Rows from block 13 of a small image classifier, named by matrix and row number. Rows with one number belong to one neuron. Each number is 50 + 10 x the weight over its row's rms, rounded and kept within 0 to 99. All counts start at 0.
After each neuron's rows are labels from the 100 images, of 14976, where the neuron reaches its highest value: "colour at peak" is the nearest of a few named colours to the mean colour under the peak. Only what is clearly more common there than usual is listed. The data: rendered made-up planets. In brackets: how many of the 100, against the usual share in percent.
# fc1: MLP up (model.blocks.13.mlp.fc1.weight, 512x256), inputs 104-155
# fc2: MLP down (model.blocks.13.mlp.fc2.weight, 256x512, transposed), outputs 104-155

fc1.189:51 42 58 40 51 33 56 55 63 49 54 53 40 40 51 46 38 50 66 35 67 41 54 65 42 56 41 54 49 64 42 38 36 44 45 69 66 50 54 43 50 56 48 26 51 40 59 38 43 41 64 55
fc2.189:44 47 58 41 57 66 52 56 33 50 63 58 53 51 39 58 50 46 34 54 43 46 41 48 49 60 49 46 41 57 65 45 43 38 56 57 46 49 45 32 44 47 54 56 57 42 41 60 45 67 63 46
colour at peak: brown (64 vs 11); grey (35 vs 6.8)

fc1.100:58 49 52 51 37 58 39 47 63 53 50 66 57 49 38 39 59 40 52 45 67 50 35 56 55 56 45 54 44 60 54 59 60 32 47 50 33 38 42 70 52 35 40 55 48 24 69 40 45 47 36 58
fc2.100:45 44 49 63 62 45 49 65 36 40 53 56 72 36 48 56 44 44 40 57 34 37 57 56 36 51 37 48 57 64 50 56 34 53 46 42 64 38 53 50 63 57 42 29 40 36 59 47 45 54 50 49
colour at peak: brown (71 vs 11); grey (29 vs 6.8)

fc1.394:47 42 54 61 51 41 42 46 44 63 53 63 38 52 52 44 54 39 62 37 69 52 60 38 49 51 66 55 40 54 66 61 42 55 38 40 38 65 50 37 56 59 66 44 49 50 35 53 33 49 39 60
fc2.394:47 64 41 47 49 66 42 44 51 39 62 59 44 35 61 55 62 61 50 54 64 62 38 61 66 55 43 44 65 59 40 53 45 46 66 56 46 63 43 66 61 42 63 50 64 37 44 51 53 46 42 44
colour at peak: grey (44 vs 6.8)

fc1.347:42 36 63 59 61 35 49 47 36 63 66 67 40 31 36 59 50 46 56 50 62 64 64 65 46 59 64 37 45 62 54 43 45 52 65 54 52 48 60 54 59 50 33 45 48 41 49 66 56 64 47 49
fc2.347:49 42 47 45 62 47 59 58 44 42 44 66 35 35 41 61 40 35 48 36 54 55 59 46 41 40 66 57 31 41 47 33 55 49 45 64 67 40 54 49 58 42 65 58 59 60 35 44 60 38 41 36
colour at peak: brown (88 vs 11)

fc1.283:43 35 60 34 44 46 49 68 58 37 37 59 28 48 36 34 41 56 33 45 53 45 58 57 46 44 65 62 41 42 60 51 52 39 56 47 54 47 46 69 59 48 52 30 73 30 40 41 47 49 42 50
fc2.283:48 57 52 47 47 37 49 48 55 62 65 39 68 32 57 51 53 45 55 46 46 63 38 41 52 44 36 42 52 45 45 50 41 49 57 51 42 29 51 47 34 44 56 49 40 27 68 68 50 44 46 47
colour at peak: brown (86 vs 11)

fc1.416:50 63 55 40 41 52 28 64 68 51 60 42 44 52 49 42 61 49 49 49 59 58 21 58 51 46 57 46 46 51 45 46 55 63 37 44 56 63 46 48 65 51 33 33 66 33 49 61 40 54 34 50
fc2.416:63 62 45 65 37 39 62 64 39 58 54 43 54 20 40 52 41 64 42 45 56 58 44 51 46 67 31 54 47 51 52 62 66 58 55 52 46 48 63 42 51 34 68 34 38 49 58 42 47 43 60 49
colour at peak: grey (68 vs 6.8)

fc1.388:36 60 52 53 64 55 45 51 34 62 49 55 44 60 63 48 49 60 36 46 35 52 58 38 44 59 45 54 44 35 54 47 54 39 34 37 75 63 39 45 51 56 43 58 37 35 44 46 47 65 37 37
fc2.388:64 50 36 55 57 38 57 48 49 43 44 66 46 64 43 47 51 41 46 54 65 57 51 61 48 52 61 22 60 68 44 49 39 39 37 67 54 66 58 57 54 63 36 62 60 48 69 49 53 46 43 42
colour at peak: brown (54 vs 11)

fc1.313:58 62 57 43 39 53 45 52 57 48 47 63 40 63 70 51 65 54 43 39 49 54 37 51 59 64 64 51 49 57 36 59 65 55 46 46 61 43 40 45 38 55 63 32 67 42 36 51 49 65 66 43
fc2.313:66 60 34 39 38 46 52 64 37 50 52 59 62 53 39 52 31 63 59 44 61 55 36 48 40 36 41 41 51 46 44 57 44 46 45 64 66 43 40 37 59 44 64 33 45 41 65 49 34 46 53 34
colour at peak: brown (45 vs 11)

fc1.258:35 50 69 44 41 50 62 58 53 54 53 62 42 45 57 60 66 52 45 41 46 53 55 62 35 54 54 57 50 49 55 55 47 38 60 61 60 23 46 59 67 38 43 34 44 52 40 35 48 40 39 56
fc2.258:62 37 54 49 64 59 63 37 54 52 61 35 43 47 44 42 55 40 54 52 37 63 28 48 48 61 34 53 40 36 46 41 52 32 58 34 52 48 68 52 42 44 47 44 50 55 46 66 58 64 52 64
colour at peak: grey (29 vs 6.8)

fc1.191:48 44 43 60 69 40 59 40 51 57 44 54 36 44 45 39 37 40 55 34 44 45 68 35 42 31 49 46 49 47 59 51 35 43 54 46 52 61 55 48 45 41 38 36 63 60 68 54 54 52 30 50
fc2.191:42 54 43 39 39 58 61 43 42 39 64 67 44 36 54 30 55 56 49 48 37 46 43 48 55 50 36 46 59 65 64 60 65 69 54 47 55 51 68 53 58 60 31 58 60 62 64 36 37 39 41 65
colour at peak: brown (57 vs 11); grey (38 vs 6.8)

fc1.353:73 57 65 44 67 43 42 33 53 45 45 41 35 49 44 42 37 43 60 49 32 31 47 57 61 42 53 58 61 64 45 45 52 54 53 48 71 51 59 75 58 47 38 54 38 45 52 62 46 51 37 55
fc2.353:48 50 38 46 49 55 44 58 41 60 42 54 57 54 45 56 46 52 48 43 56 68 24 54 33 48 43 51 58 27 50 44 52 59 59 55 38 45 62 53 53 62 57 37 36 55 50 48 55 53 62 26
colour at peak: blue (78 vs 0.2)

fc1.136:62 61 54 67 61 58 35 32 50 47 59 40 28 41 48 58 42 55 64 66 39 46 37 38 66 60 49 35 50 51 55 67 65 68 45 58 74 39 43 63 67 52 53 53 51 44 61 63 46 43 59 45
fc2.136:63 50 67 49 47 60 33 46 45 59 44 33 52 45 46 55 70 41 53 48 51 59 69 60 47 49 51 63 41 55 47 51 38 53 37 45 39 65 53 32 61 29 40 60 48 41 51 58 42 37 50 45
colour at peak: pink (31 vs 1.6); white (30 vs 1.1)

fc1.397:50 36 46 59 71 62 50 57 57 30 38 46 48 40 62 55 39 38 62 48 49 42 64 42 28 42 60 40 43 61 47 65 62 43 57 26 65 71 50 57 66 63 50 46 47 43 69 46 63 30 46 62
fc2.397:39 42 55 39 63 48 57 44 32 55 38 46 45 42 61 42 25 63 63 57 55 59 47 31 50 36 63 54 62 49 37 67 66 52 44 37 39 39 46 43 67 44 55 44 64 42 38 52 65 52 58 57
colour at peak: grey (62 vs 6.8)

fc1.140:39 38 45 62 45 49 55 57 54 31 34 48 53 62 51 39 65 50 33 57 62 34 41 51 62 39 61 58 49 55 45 50 42 40 56 73 36 66 50 55 65 50 43 46 51 34 37 35 60 37 42 47
fc2.140:61 51 56 47 58 64 59 50 50 67 53 62 63 57 71 36 52 40 48 35 41 62 49 38 44 65 55 61 61 45 63 33 64 63 32 56 32 64 64 71 43 50 58 61 44 29 49 51 61 44 50 58
colour at peak: grey (99 vs 6.8)

fc1.322:67 58 65 49 65 53 63 39 61 34 40 65 58 49 43 46 60 31 64 35 44 37 59 63 47 32 46 51 40 48 62 32 52 53 46 58 52 36 49 65 42 61 41 57 37 58 34 40 53 34 47 58
fc2.322:60 41 56 42 51 50 31 42 57 52 58 60 30 62 58 58 46 73 39 45 47 40 44 62 42 54 41 54 27 48 44 40 43 64 45 48 61 56 31 46 42 51 57 55 48 54 42 47 51 53 59 42
colour at peak: pink (38 vs 1.6); grey (32 vs 6.8)

fc1.247:47 48 42 63 51 50 47 40 52 46 45 56 60 36 46 34 46 61 51 64 50 38 31 40 52 30 42 41 50 58 53 61 58 59 46 64 50 72 50 45 60 61 56 55 54 53 43 52 52 67 59 35
fc2.247:65 48 51 42 61 54 35 38 37 59 47 63 48 52 49 50 37 41 65 55 56 52 59 57 43 63 49 49 55 50 42 67 49 43 56 34 61 33 59 39 55 51 52 45 50 45 50 56 61 36 47 64
colour at peak: blue (42 vs 0.2); grey (33 vs 6.8)

fc1.257:33 39 48 66 68 66 39 40 48 37 57 57 38 64 56 48 49 43 66 65 55 34 46 65 47 57 58 38 59 50 46 46 42 56 40 56 48 54 46 51 37 44 48 36 49 42 51 56 39 50 57 66
fc2.257:45 41 38 24 51 39 50 57 48 48 41 53 61 41 45 55 62 38 46 41 61 57 49 41 43 36 36 49 43 36 44 50 54 35 52 44 54 68 56 57 60 42 57 48 63 28 39 47 54 45 40 25
colour at peak: pink (43 vs 1.6); grey (41 vs 6.8)

fc1.352:51 49 37 48 56 47 57 40 46 54 38 56 41 44 51 61 50 43 38 60 55 50 50 51 58 38 47 42 59 58 48 48 36 43 52 54 49 56 31 49 59 59 62 47 39 62 58 50 42 40 58 44
fc2.352:58 53 41 63 35 53 51 58 50 32 34 60 36 64 54 46 53 55 47 64 62 60 65 41 38 64 40 49 54 38 55 42 47 51 45 63 62 43 55 39 65 44 58 50 63 64 41 38 40 44 48 31
colour at peak: grey (48 vs 6.8); pink (44 vs 1.6)

fc1.234:44 27 58 47 46 49 30 52 58 61 48 44 54 54 46 43 67 63 61 52 54 46 58 64 53 36 42 52 73 51 62 45 59 39 40 55 58 49 64 35 47 53 66 38 61 62 49 55 60 53 57 49
fc2.234:57 51 53 46 56 42 36 55 52 60 64 43 44 63 53 47 70 62 56 61 45 66 35 61 40 48 41 56 65 60 35 34 49 43 54 52 51 39 44 47 61 44 46 56 36 51 52 54 45 34 44 52
colour at peak: green (82 vs 0.4)

fc1.480:57 58 54 38 41 59 45 33 57 39 57 49 66 53 52 63 32 59 56 38 33 46 51 69 67 52 56 34 67 66 76 54 44 35 63 46 55 73 47 51 63 31 45 66 54 38 38 53 64 64 66 46
fc2.480:43 60 54 50 53 47 48 64 39 19 66 37 58 53 73 32 47 74 62 42 45 41 55 45 46 28 43 43 36 41 43 63 49 55 41 55 56 50 33 65 54 53 38 43 39 62 52 39 49 41 40 46
colour at peak: brown (60 vs 11)

fc1.329:32 45 41 41 61 42 40 56 38 54 50 73 57 41 49 62 34 60 54 52 47 38 46 62 53 31 55 37 62 52 47 50 30 34 68 56 68 50 36 69 51 35 57 51 64 57 51 63 41 39 50 42
fc2.329:56 52 55 67 62 52 55 30 52 34 65 40 51 53 69 47 56 59 47 47 45 51 50 63 60 48 48 53 51 46 60 59 61 45 43 58 53 51 48 45 48 53 49 59 55 55 47 58 51 39 54 49
colour at peak: brown (68 vs 11)

fc1.95:45 43 54 40 56 43 53 38 42 50 38 56 34 40 64 50 43 37 38 51 64 49 65 54 49 65 48 51 55 52 47 42 62 58 47 63 51 44 55 69 49 34 41 31 51 39 47 61 48 57 40 52
fc2.95:66 58 55 56 50 43 55 50 62 36 49 63 53 44 33 65 60 45 59 44 47 46 64 41 54 26 40 51 45 39 46 57 60 56 57 55 44 41 69 58 40 31 39 49 45 45 45 66 41 47 67 29
colour at peak: blue (52 vs 0.2); grey (43 vs 6.8)

fc1.370:44 42 39 45 53 59 62 68 48 54 52 67 56 49 48 38 46 46 63 64 64 64 51 48 68 51 39 47 32 38 40 50 45 63 50 48 70 47 48 56 47 42 52 46 61 51 54 61 47 38 49 34
fc2.370:60 45 63 44 59 37 49 56 45 62 56 63 62 32 28 57 45 39 54 43 67 46 38 50 56 52 33 42 49 34 49 42 42 61 57 41 52 55 55 31 46 44 61 45 68 44 54 46 52 51 56 33
colour at peak: brown (72 vs 11); grey (28 vs 6.8)

fc1.144:51 41 58 55 62 48 45 52 60 46 47 52 49 44 43 62 67 52 54 63 42 36 59 53 47 45 61 60 61 66 64 66 66 59 53 65 53 46 32 41 54 52 49 57 45 33 47 48 44 47 57 33
fc2.144:65 50 59 42 33 50 48 48 42 59 37 39 49 63 42 50 36 38 50 62 65 51 46 54 50 45 48 55 47 40 50 35 46 51 39 57 37 48 59 34 48 41 63 32 63 38 60 44 40 39 47 45
colour at peak: blue (32 vs 0.2)

fc1.342:46 62 48 61 74 58 43 44 64 56 38 40 27 57 48 52 40 42 49 34 51 55 58 60 39 50 58 74 39 36 47 50 47 60 35 55 70 58 54 48 52 30 34 42 32 61 50 33 42 42 31 64
fc2.342:57 60 55 39 47 52 56 63 62 63 56 53 57 27 39 38 50 34 67 50 39 38 60 49 37 61 45 52 38 49 36 61 37 55 60 52 42 63 43 63 37 62 61 47 44 43 53 68 56 38 52 43
colour at peak: blue (81 vs 0.2)

fc1.173:61 40 65 62 52 64 64 44 54 51 44 75 44 39 51 40 51 42 45 41 64 44 50 62 47 23 56 30 49 59 55 48 44 47 44 46 67 44 31 63 49 49 41 54 62 43 58 38 33 46 66 56
fc2.173:67 48 32 48 57 50 54 54 42 42 64 43 27 31 57 32 52 62 62 50 58 49 56 47 66 73 56 70 48 51 54 56 53 65 69 60 42 42 63 54 55 55 70 52 39 45 50 58 64 26 48 41
colour at peak: grey (63 vs 6.8)

fc1.365:39 51 34 43 61 55 39 65 67 39 51 67 55 48 49 51 38 45 63 58 55 45 73 62 52 30 62 41 44 54 60 41 60 45 59 46 52 39 46 52 47 57 52 40 49 42 45 42 46 38 55 42
fc2.365:58 47 48 57 50 54 53 56 42 36 46 48 32 43 48 28 47 47 58 47 58 44 58 46 50 58 55 49 46 36 58 42 61 65 48 61 67 42 69 34 60 47 45 54 52 47 64 52 48 53 44 43
colour at peak: grey (81 vs 6.8)

fc1.134:57 55 44 52 62 35 48 45 55 64 46 53 54 40 62 55 53 53 40 43 44 61 55 37 54 40 56 51 39 38 35 42 54 47 50 67 63 35 38 71 41 53 35 44 43 33 53 36 35 56 44 45
fc2.134:51 42 50 51 47 43 39 36 60 43 34 65 57 44 61 33 58 65 36 38 36 45 62 37 64 55 41 50 51 38 49 43 32 61 41 55 65 38 37 34 52 49 51 47 34 36 52 63 45 57 67 52
colour at peak: white (68 vs 1.1)

fc1.70:52 52 45 57 38 41 35 46 57 54 64 45 43 41 44 37 54 44 47 35 55 61 66 51 59 46 54 49 53 50 45 45 54 72 34 40 47 39 40 44 51 37 55 44 65 30 42 57 39 51 67 32
fc2.70:51 42 45 50 40 44 45 65 48 45 58 37 66 58 32 49 47 55 64 39 49 59 60 52 37 53 67 55 36 56 56 55 43 36 37 45 66 57 45 45 59 50 61 32 61 45 51 45 56 53 66 30
colour at peak: brown (35 vs 11)

fc1.267:49 57 62 44 62 64 53 59 40 34 54 67 35 51 64 60 67 38 56 42 61 64 66 61 65 55 53 56 56 43 60 56 60 50 33 57 65 54 44 42 48 59 48 51 41 37 54 38 48 61 52 43
fc2.267:47 53 54 48 47 43 50 51 40 63 45 49 67 37 66 38 42 47 41 51 57 65 33 64 33 27 35 51 40 59 38 53 59 45 45 37 53 56 57 34 45 37 63 52 48 42 50 55 33 56 65 56
colour at peak: blue (41 vs 0.2); grey (28 vs 6.8)

fc1.423:65 59 46 42 69 54 52 39 32 61 53 51 36 73 51 42 66 43 48 27 38 56 34 43 52 45 36 51 54 45 48 62 56 55 31 62 58 39 48 60 47 47 41 62 34 32 62 49 56 49 36 57
fc2.423:62 48 53 58 56 49 47 44 41 62 57 56 70 47 70 36 50 57 58 60 58 44 37 48 59 52 42 40 63 43 46 37 42 55 52 60 32 58 50 43 40 58 52 58 63 35 56 56 39 35 49 49
colour at peak: white (86 vs 1.1)

fc1.507:35 40 39 42 50 51 46 51 52 52 56 73 55 59 66 38 40 34 40 47 43 41 51 54 51 56 47 52 62 51 44 62 56 42 53 41 49 45 60 55 37 46 62 62 44 58 62 42 55 55 60 41
fc2.507:46 53 51 53 44 37 51 76 50 35 55 54 31 50 35 42 59 54 60 37 46 34 42 48 63 57 37 41 50 58 48 50 49 44 44 54 57 61 43 61 63 69 50 36 50 47 41 34 63 50 63 56
colour at peak: pink (57 vs 1.6); grey (42 vs 6.8)

fc1.193:59 60 44 56 35 57 71 57 65 49 69 42 37 36 50 43 45 41 50 43 56 58 34 57 50 54 42 54 61 32 48 61 63 33 49 59 70 50 39 56 41 42 54 63 42 37 48 56 66 61 35 41
fc2.193:49 55 38 38 54 53 52 64 53 69 63 44 34 58 49 42 62 43 62 50 42 60 61 50 49 41 44 56 46 54 44 60 47 31 44 60 66 63 46 68 65 36 55 34 65 36 55 33 53 55 37 44
colour at peak: white (71 vs 1.1)

fc1.305:38 39 34 33 47 55 35 62 56 42 50 65 32 29 55 58 42 50 66 61 47 47 71 42 39 31 64 55 59 66 38 49 53 52 61 36 45 51 55 58 74 54 54 39 45 54 50 37 40 60 42 34
fc2.305:35 48 51 38 65 53 63 37 50 46 53 49 54 30 62 60 50 72 73 41 45 61 68 38 59 50 32 38 42 54 62 65 44 42 36 35 57 58 57 45 44 63 58 50 50 51 41 43 66 40 36 48
colour at peak: brown (44 vs 11)

fc1.411:63 46 63 58 55 58 66 45 54 40 50 73 55 44 58 44 39 47 68 34 55 44 48 47 46 27 43 37 37 47 48 59 33 42 41 66 60 52 52 53 49 52 51 59 49 52 57 63 44 29 60 44
fc2.411:56 45 41 61 50 54 32 51 44 40 55 39 38 32 51 47 48 67 47 50 70 45 53 38 63 75 43 73 33 57 41 60 53 59 54 62 39 49 64 53 56 36 55 45 40 54 40 52 52 21 55 45
colour at peak: orange (55 vs 0.5)

fc1.458:57 64 58 34 39 52 41 34 47 49 57 51 54 54 58 44 39 35 61 44 42 41 41 65 55 49 32 36 47 49 64 30 50 40 66 54 64 49 53 68 53 55 49 40 60 48 39 60 32 64 45 39
fc2.458:51 38 66 61 51 43 35 38 50 62 52 51 53 46 45 65 55 46 31 52 43 48 52 66 50 25 63 40 37 60 49 41 54 43 42 50 64 52 38 63 42 36 55 36 55 36 38 45 33 65 50 36
colour at peak: pink (45 vs 1.6); grey (43 vs 6.8)

fc1.238:50 51 53 43 38 61 38 54 64 37 37 44 43 40 62 44 24 33 43 54 40 53 38 49 68 37 53 57 61 44 61 45 44 59 56 40 66 44 61 61 62 42 52 35 55 39 52 45 56 57 55 66
fc2.238:65 55 36 44 56 54 40 54 48 53 46 62 52 47 41 63 43 93 40 59 53 59 59 42 59 38 54 59 42 52 53 59 45 39 42 49 66 53 52 66 69 42 49 49 45 51 40 49 38 56 53 53
colour at peak: pink (49 vs 1.6); grey (32 vs 6.8)

fc1.73:44 68 61 43 58 33 54 56 59 53 45 51 53 54 38 51 47 42 51 27 51 55 45 58 47 59 63 58 43 54 39 66 66 59 45 38 63 42 65 44 59 43 51 58 31 34 63 37 40 37 57 42
fc2.73:55 56 48 58 55 39 56 51 39 56 53 64 58 33 62 54 55 56 64 59 47 48 60 66 47 42 53 43 60 38 61 44 43 50 49 61 51 55 61 57 40 49 43 40 43 51 44 63 62 41 58 39
colour at peak: blue (74 vs 0.2)

fc1.489:43 42 46 36 63 60 39 55 64 52 49 40 42 62 47 45 48 55 53 58 55 50 40 76 44 55 42 41 43 49 61 48 62 48 49 42 57 47 49 61 62 57 60 60 59 35 55 48 54 59 43 35
fc2.489:59 42 42 37 52 61 70 69 41 63 50 37 41 44 33 34 49 59 43 46 38 56 63 56 49 37 46 65 64 53 37 47 44 59 59 47 41 44 69 48 58 50 58 53 56 50 64 50 55 53 56 48
colour at peak: grey (73 vs 6.8)

fc1.23:56 36 41 43 68 54 49 47 48 53 51 59 53 57 53 33 40 40 58 56 48 38 37 65 54 61 32 52 55 55 65 51 55 50 46 43 60 45 45 57 48 53 42 60 66 50 42 49 46 41 59 34
fc2.23:44 41 44 47 45 61 55 58 33 54 40 59 52 61 36 50 61 72 47 62 71 53 42 50 37 35 49 49 74 51 43 51 65 48 39 60 59 60 66 54 52 38 58 42 52 41 47 38 61 55 54 42
colour at peak: pink (36 vs 1.6); white (26 vs 1.1)